A small spectrogram diffusion model, trained from scratch: activation gelu, trained on short made-up English sentences, spoken by a formant synthesiser in many voices.
Rows from block 3 of a small spectrogram diffusion model, named by matrix and row number. Rows with one number belong to one neuron. Each number is 128 + 24 x the weight over its row's rms, rounded and kept within 0 to 255. All counts start at 0. Numbers have three digits each. After the name is the row's rms in percent of the matrix's.
After each neuron's rows are labels from the 100 clips, of 14976 (inputs lightly noised), where the neuron reaches its highest value: "responds to" is what is common among them. Only what is clearly more common there than usual is listed. The data: short made-up English sentences, spoken by a formant synthesiser in many voices. In brackets: how many of the 100, against the usual share in percent.
# fc1: MLP up (model.blocks.3.mlp.fc1.weight, 768x256), inputs 172-255
# fc2: MLP down (model.blocks.3.mlp.fc2.weight, 256x768, transposed), outputs 172-255

fc1.93 081:124161095151096157090202140107117061122094136083122138119137097123101123108151130110140107129101123127133116109135097119123130142137118100134180140125133108144128133110106145110128159101142095143108130147082114149107171098109141123112130132140117168126
fc2.93 069:116112135137147117162110142152149141168141142133133130139092138134163162184103224186119135166152128144115143130123139148114098146133126139165132107146167144130110155111109162136089112145125111085134133094146128115140103138123144117156168080133074108153
responds to: /s/ (81 vs 52.4)

fc1.729 095:118120101111095121119085115154107130143147111098094108140120120138141095098107152109116150099132184126108132146089125101129094113129155147151119090108113133129119132149174128147108141135103119128102108169197146134153159142109138134121136096093121134171
fc2.729 106:106138124148103134163093122108121128138141137100107171129152135152131088144106167114097102107117136117127111144108163130117084130093160144114130117110122104100105070103159139122167136158114130078102144135151097113155133127106130116103115126138118111127
responds to: white noise (28 vs 10.1)

fc1.238 126:153109136108120124129101150135149146142105147105076118152135184101109134141165124127151122141120135179108091138086144133141141113116151131152134107131103147133124160152146114141107128139157084097133131124159075141114167132147130132130145116110127103115
fc2.238 136:146056102145125144081129124127172113087154191098076107150095127097103118105152095118143108152118123170152114171107138116166117141130161144121145115135105150135096133146148138116145137092166105126107109121139099144113145147160129078122113121094158129111
responds to: thin (high-pass) (52 vs 11.8)

fc1.666 138:130107140177102102142088123108119148131136130128144122145080167132101136104129143147102139146169103071096117164096132092130128116104143135121164153142155149067142132109124141124122143099104107141141099118127140147105116113103143129163112100095156092135
fc2.666 136:122197117088139090115159124155108126084143112104091133122162111131106127152140109102103143142139145184151134112104140136157108131126093109173117135126140147154080114151153115105108125129158115141128145114111099091128145102098154117141144131151085106143
responds to: mains hum (30 vs 9.9); clipping (29 vs 8.1)

fc1.294 100:149143121098125148102109081147075178126126168173130102120126110111130119123084135139141142117155151082123115129142127058147111117090123104149130119118133159164159146107155123113097144119131098182132163112154118125164158173141137167148110099096125136124
fc2.294 117:143158141131122111121110146194131087131099166136138139104135156110108143157115112142169124116131099086130086112101142084138113096094104100125092089153133125192119146155127095091136141159129121158133119147099118161122149118149155143145123126112118162126
responds to: pink noise (32 vs 10.1); white noise (30 vs 10.1)

fc1.535 099:126100094137099135152119097088156151065117158119158121137142112100120149108124138148122118144143098131103128100144122099126160102165150127153165106137109144133116147127168115146080142138145096075134121128134109166122188095085154141090116112098141158102
fc2.535 088:066174093124141095139168159172103082104129116123109101155088123110141131139134097115144172138100120148164149129082140151141114082112117125146114164157143126116103120136154164125129133126115139154114107119139104165081107108139099129163137104153101132139
responds to: voice: child-like voice (53 vs 24.8)

fc1.132 103:134105147123109153145095139139123112155101138162120164134189132105144128163141145149113130132113099115135112136144150110126192166164127117136153086112127146101117084120133153145121142101122125142111131133129134132124122092138155137116153116139180120158
fc2.132 099:121129121114115118095141101137122149126122145077079106143087098106113136109153118150177151120134097146129143096136099121151143160126107140089140120105165112125118080162100121099120137117145141138142125129076139142106110146149100156156134117158126096113
responds to: voice: low voice (93 vs 25.3)

fc1.455 093:134117149127119146153116151130138121136102102145126137124164172086118130212131125124141131138104108134134093154092130140151118157145118116087159139097135067144064147138164194122167153149156128137135156143149122122097119125170188106143117127125155126147
fc2.455 086:159135102155108139098170128120108162161094164092125163136112059140157081142153172106125102109164144144122115140150102131148126108116177117110111150121135160155162132113060114124119109119106135119138149107131126125157118126112098149126129174158106142163
responds to: voice: low voice (66 vs 25.3)

fc1.415 088:133106104077144109139135157107172175132121172170147102133160146094110129112162114131138134090146111105110098088131153135166150110099118135111118160109137127165148131115084134113143112126162158154157132152080125122109143146142126107118130163122083120125
fc2.415 086:128093114147140154146148077098087122071110100111098090136166142129164112140117126123152136133144127107156141166139110167126117134135131128114102101175118098130126150135136109125129096103133155141148113158117169140114169149151154098115151122061138116179
responds to: mains hum (45 vs 9.9)

fc1.184 107:126142156154091076143100143112147121118118167136112155126062146102112122109122150064149100122143155113118130118126097127111134086086118147141145121132154133131164162167114123126107088131152133118097122106086068167117131121106136131145156127133125117125
fc2.184 105:153148126142136154159145180103088162152177086154139139131118159112117112122104129125102158141172161133108114165085151122140087124119155141120105141093136129188143124176147108134088155135133158164122099157087166149129129111134114113149121143120060128117
responds to: /s/ (83 vs 52.4)

fc1.156 110:135115145186118072139120139140128128155134101133093098151139117088148179156089132086150107112117116104127140131133097114129108115175163139147185125145146119112120161122127179153166149128125103123160149138130124120115148149135139102168091083086122142120
fc2.156 103:157103130141132132144165149109130094124130106136157141110143152164113160157119139076133090090104141113136133075121111101135138146121147183133103164107115112168178115161160105186128142125156151151139083108112155132084095104148141104113181131085150144162
responds to: voice: low voice (96 vs 25.3)

fc1.76 090:081110126132160158108123128141171108116134119120127110127155131150147119098114123120126073128130147120107143117113115133144086077088122121107086117130157107123096140136110100126159133128115089106132104167100151103141123141145137117129115083133129153123
fc2.76 081:142139131163105127140114135091105146136138155127136122136136141109094162142119118143121130091126128152124095104131110133131149167154136126154168155127106127103156144146137125127096104132115154116159129109144114139093190103102143188120110142133120114116
responds to: white noise (31 vs 10.1)

fc1.402 132:129083096114140161124120120107132090150107148102169092144128137124147183140158150156117093107123155175101135123097136119124172123149135103107161150088118145119119134098120158134114116133141093081094097167161158099115176165144145139108158121143092134130
fc2.402 144:129142146112095140120110084170099149107116112124102182165136130135100088139076117093164107106109128076190143133182133106149106125173136156172081143146128118153106108165117110148127127149114134192143138126136130176108118145079137097148137159127145110121
responds to: voice: child-like voice (73 vs 24.8)

fc1.440 099:145108077081094187083127086122098124132113114115147099132180126098143153107107123139122118149140175117152118122129159116187142125126120110143091112152088160122137172125123134138100125117159086112146124116134189129134123164123113141113123127117116129103
fc2.440 104:158085145161159130102147131123138124124115141087149137148109127132134120146131107122139100146145158143118160129113124157175133136088102152128133082111139125111142114126105118102146101130150088139129148131072149164130070167142059135121114147093133124124
responds to: pink noise (32 vs 10.1)

fc1.368 093:120146114111142124105115167096153118125167149098158128105068173143137091116082142124168146129097114116137151131141111103105125116110097117081145129107106122123112101132123156139132100099086097129179150112106122173110139132129127147109140122111126130126
fc2.368 079:151125127179172104127157108164123164139110105156118183155172125096119171120168138175122129145167126110108079135130133124123131129149175093195104127158156109135166179145107127095126136134130171167091166118151115089136144157143153137124102139113147127133
responds to: pink noise (26 vs 10.1)

fc1.160 098:141079123095128133118153110142102163087156118138127078126156134094154113087126120135105135155099119098158144165097184130141139084125104122128115141137093111101106108110150130116119127161099148146127126131123141105187165143107122162136135107087107085099
fc2.160 093:135127148129131117137087125112126125136110117121117137097158108119158108128150123130096156127146141132117160139069120117141112133152118104103116123111141166188165127171120109087100129123176156132135090129109125133112082135167116107137112090058128161174
responds to: thin (high-pass) (94 vs 11.8); white noise (45 vs 10.1); pink noise (31 vs 10.1)

fc1.166 120:107119162110090114159100136132116098156112141148089133165112153118100151144120135112088096138109127134154157115120127106145125116105147154136140088155129160155143098118108179160113120152149136164092099127128123120150161173122136136138169152117132152110
fc2.166 115:153109112116131105116104146104129126108181105118140180108144187170152151192148144135118146073137095098118081104109123163131120147102127147102114133123140089214139149145187100145118166123148135156123091108113146111127091087159083106081123124148142147114
responds to: voice: high voice (51 vs 25.4)

fc1.263 095:110129119110118125162124151115096145130126093116096144149138148156126158115131163154110129146146133167095153125139135104139136109149118105185134144087124161125091109121139181138183127119150097145066092116174088149121136140116141124091146117112127150099
fc2.263 101:132129138154153093120123128128124127138104117070111133160122091106118113143132135133045102070124175157116136151149091146154116166123131150099160163116120109106102084139112143125136094141151135090114160124150123125137096132103102096101143172156130070165
responds to: white noise (29 vs 10.1)

fc1.203 099:108100142112125148134135119130157200094140117140113129156132111110149129105149127142154118141110158141157097092129182131152172101110135114097085169122103107142138129141130100148108126096150186130203107115078128115145174122122112138135141133128079120118
fc2.203 089:090134140114194144096173114138159167159103124125117089127150104113109121139116161117127061118120097118145125103114131105126177132128113091113085152130121155154160137145127056100136120158159138102135131161108128076158109113163129117147171135102130125118
responds to: pink noise (44 vs 10.1); rumble (29 vs 10.1)

fc1.339 108:160085096102096097144149132135110101159106129123096110142135158135118102110151133114098116139126079143104141114079127150155127111099121133148120129147147142115098155125126161131136152183113120144161146135053128113136134170163139119151131132098120117128
fc2.339 104:130095135119135166163146115096106142057144117128116164114149181146129128169173099123140147086105133109122139116158129168125127107106143121139133119124111133152144138100144092172157136112164114143134118152110142162115126087144067110147167121149145118164
responds to: voice: high voice (87 vs 25.4); thin (high-pass) (41 vs 11.8)

fc1.475 095:116136130148084136114100129146169138128144146109131116146093114116131108131173132111155057120087131136124107171094072138126124145165174115147122173116122122096146117136099134097126087139120132172173139093123101152143122154095133082135133123134144147130
fc2.475 087:102117131149169142157116141061112108157120130152120120119169180120139083095130165150111127110114123116135144158128144086155103090090105106134122128107109139156120167132176113136124148126173117103098124170131129168120123165097092131149153119156122089091
responds to: /s/ (79 vs 52.4); voice: child-like voice (56 vs 24.8)

fc1.663 094:142119119169127175121126115118129108138114131125130141129140128089144155156142136153113128142107136128131120124115100136108143134124153119114121121144133148156114150147103136115108150136116149122122103150123121072152154129091130182111128096103100117102
fc2.663 080:106139153156140125152115134150181110119115112143100138150162112115131120133099100135125117150109110110159106135130139096135097120152118094119157160125133147177117113123116131127111049147134133171114134109154107095147149155118127124146142115073128116181
responds to: voice: child-like voice (91 vs 24.8); thin (high-pass) (36 vs 11.8)

fc1.260 093:122124105095109082155159116144158102145156118121104149140114108109144156138145130135121154086128091096106135111107133156077160165089148112169147121153133157112110163120140135146148167138131100114113117128126152141144135083162148137083098146137122149111
fc2.260 086:134112122114147147156128156135101143122097111142106112100103172133113143127108111112172111117132098123133095100127110142091091103153108090168123131126133128112122070129143104125177108124132126127135146124143137154114156115174093173168150139130090121148
responds to: voice: high voice (69 vs 25.4)

fc1.178 119:176071079118083137165098136128125158153118114120106114157145143145115138131112146119118111091080121084124146117081175168119194129165095164150161143131133109118107146105132122133101143084155114126093182112129142164123137125135128113179148101093107127127
fc2.178 117:105146161144127169090136126144144142120101099123098094132138137114126144123114104126170142160136142141175114120126122091165137162122134107103140138088163124153130119162100146085091150147149121096149144122138127107095104151134102150133129131125114111159
responds to: voice: low voice (76 vs 25.3)

fc1.41 095:130080130136143152116144146105109152184113142092127130140179119120160111106124127122108138083153117109133118131134141165127122145145116148096134131134114154108117114144119119142128130120103109160154183150123165111145189157170158111147166118101109132116
fc2.41 079:114090143113135116139130103115155146141146143106125205108175182102160178137132108108085157124138095138136152121139149103141139127155119131117092165086116099110132141133169151164149150126108102129137140156143104122126133114108198155170142121116182173124
responds to: voice: low voice (63 vs 25.3)

fc1.741 130:135095123174126115114103138128121213182133120139101128117150160164140138137134150091168146156119138081142134178108131125064105097116164093150135131143147184131123152158144119104120108152109114092114167126132159158108149111133131167102145123112089112120
fc2.741 181:104110129134157091123119140174119131107137125153087139129155133175154161085142100078132103161083143132128139156169155103118098118104135081109146106120163173132124126106123131097095108122110140116141138146113170152095109151115137147103143116117113069121
responds to: thin (high-pass) (55 vs 11.8)

fc1.191 092:080105159159139139139127164084139173138151185166153108132168160174129124106107132116132147118123135125130143076137171110122150107108113166108121159131104107146150140149124104098126145110146144133129120134088147106117102157107091138129135100142123134113
fc2.191 082:130124132101106124106140094146130154103164148140099131137106120111165086119091149140118141129168099128124094102147096102096090131156145155146126124149119131139110165078127179125110152121177156134121109114150136112127121121135138168126122133162100115101
responds to: mains hum (64 vs 9.9)

fc1.91 080:123101105123114118147146132085146035135084167095130092085116126134113131150119086118150099135152131112129118118089064165139157132104143103124160153123156103147112054129094178126109116107125119126144111154122072105157101122122169077117088141128132139138
fc2.91 080:122142128119122152082106135115099131193139132146133140147113158110136090155156151132146137143153110155117114135118124125155119130114170118113132135145146131112117196175115112097089162129131146148162134157156175145133096133129115155198148106094113146111
responds to: /s/ (82 vs 52.4); voice: child-like voice (76 vs 24.8)

fc1.527 093:146118126146114116154129123114096146114156153143118134119112110141131147113099100132124098123087127113105140093131164138108150143139107157098142159140105093156170117139128162122156119155181181156122144139122100133109131146147145113156171130142113141099
fc2.527 074:119119126134127119137151119115111142130138155118130143130100134114143144155121134111114113078093120142133128085121123098153118097121132127119140139078126089190124157106104112109149102199146145088119128110106106138129130143135165162120146134150150152141
responds to: white noise (56 vs 10.1); pink noise (39 vs 10.1); thin (high-pass) (33 vs 11.8)

fc1.240 088:153128100131108094082126152129119088143090087093129080128166132119144134112149122137121082116152132131064136081132186115159143180117117104141129140107133128104109170081141144131126130120129105146126146126125110101115110134146146148122151106118138084153
fc2.240 074:129128109155172120120083097116113181122144140134139164177116098114162124139106111145140097108098085149106165126151102107128113117134109116168163110106158134107128138135079164157147138109156124120134103145087129103161115123123109164154123090170161107122
responds to: pink noise (29 vs 10.1)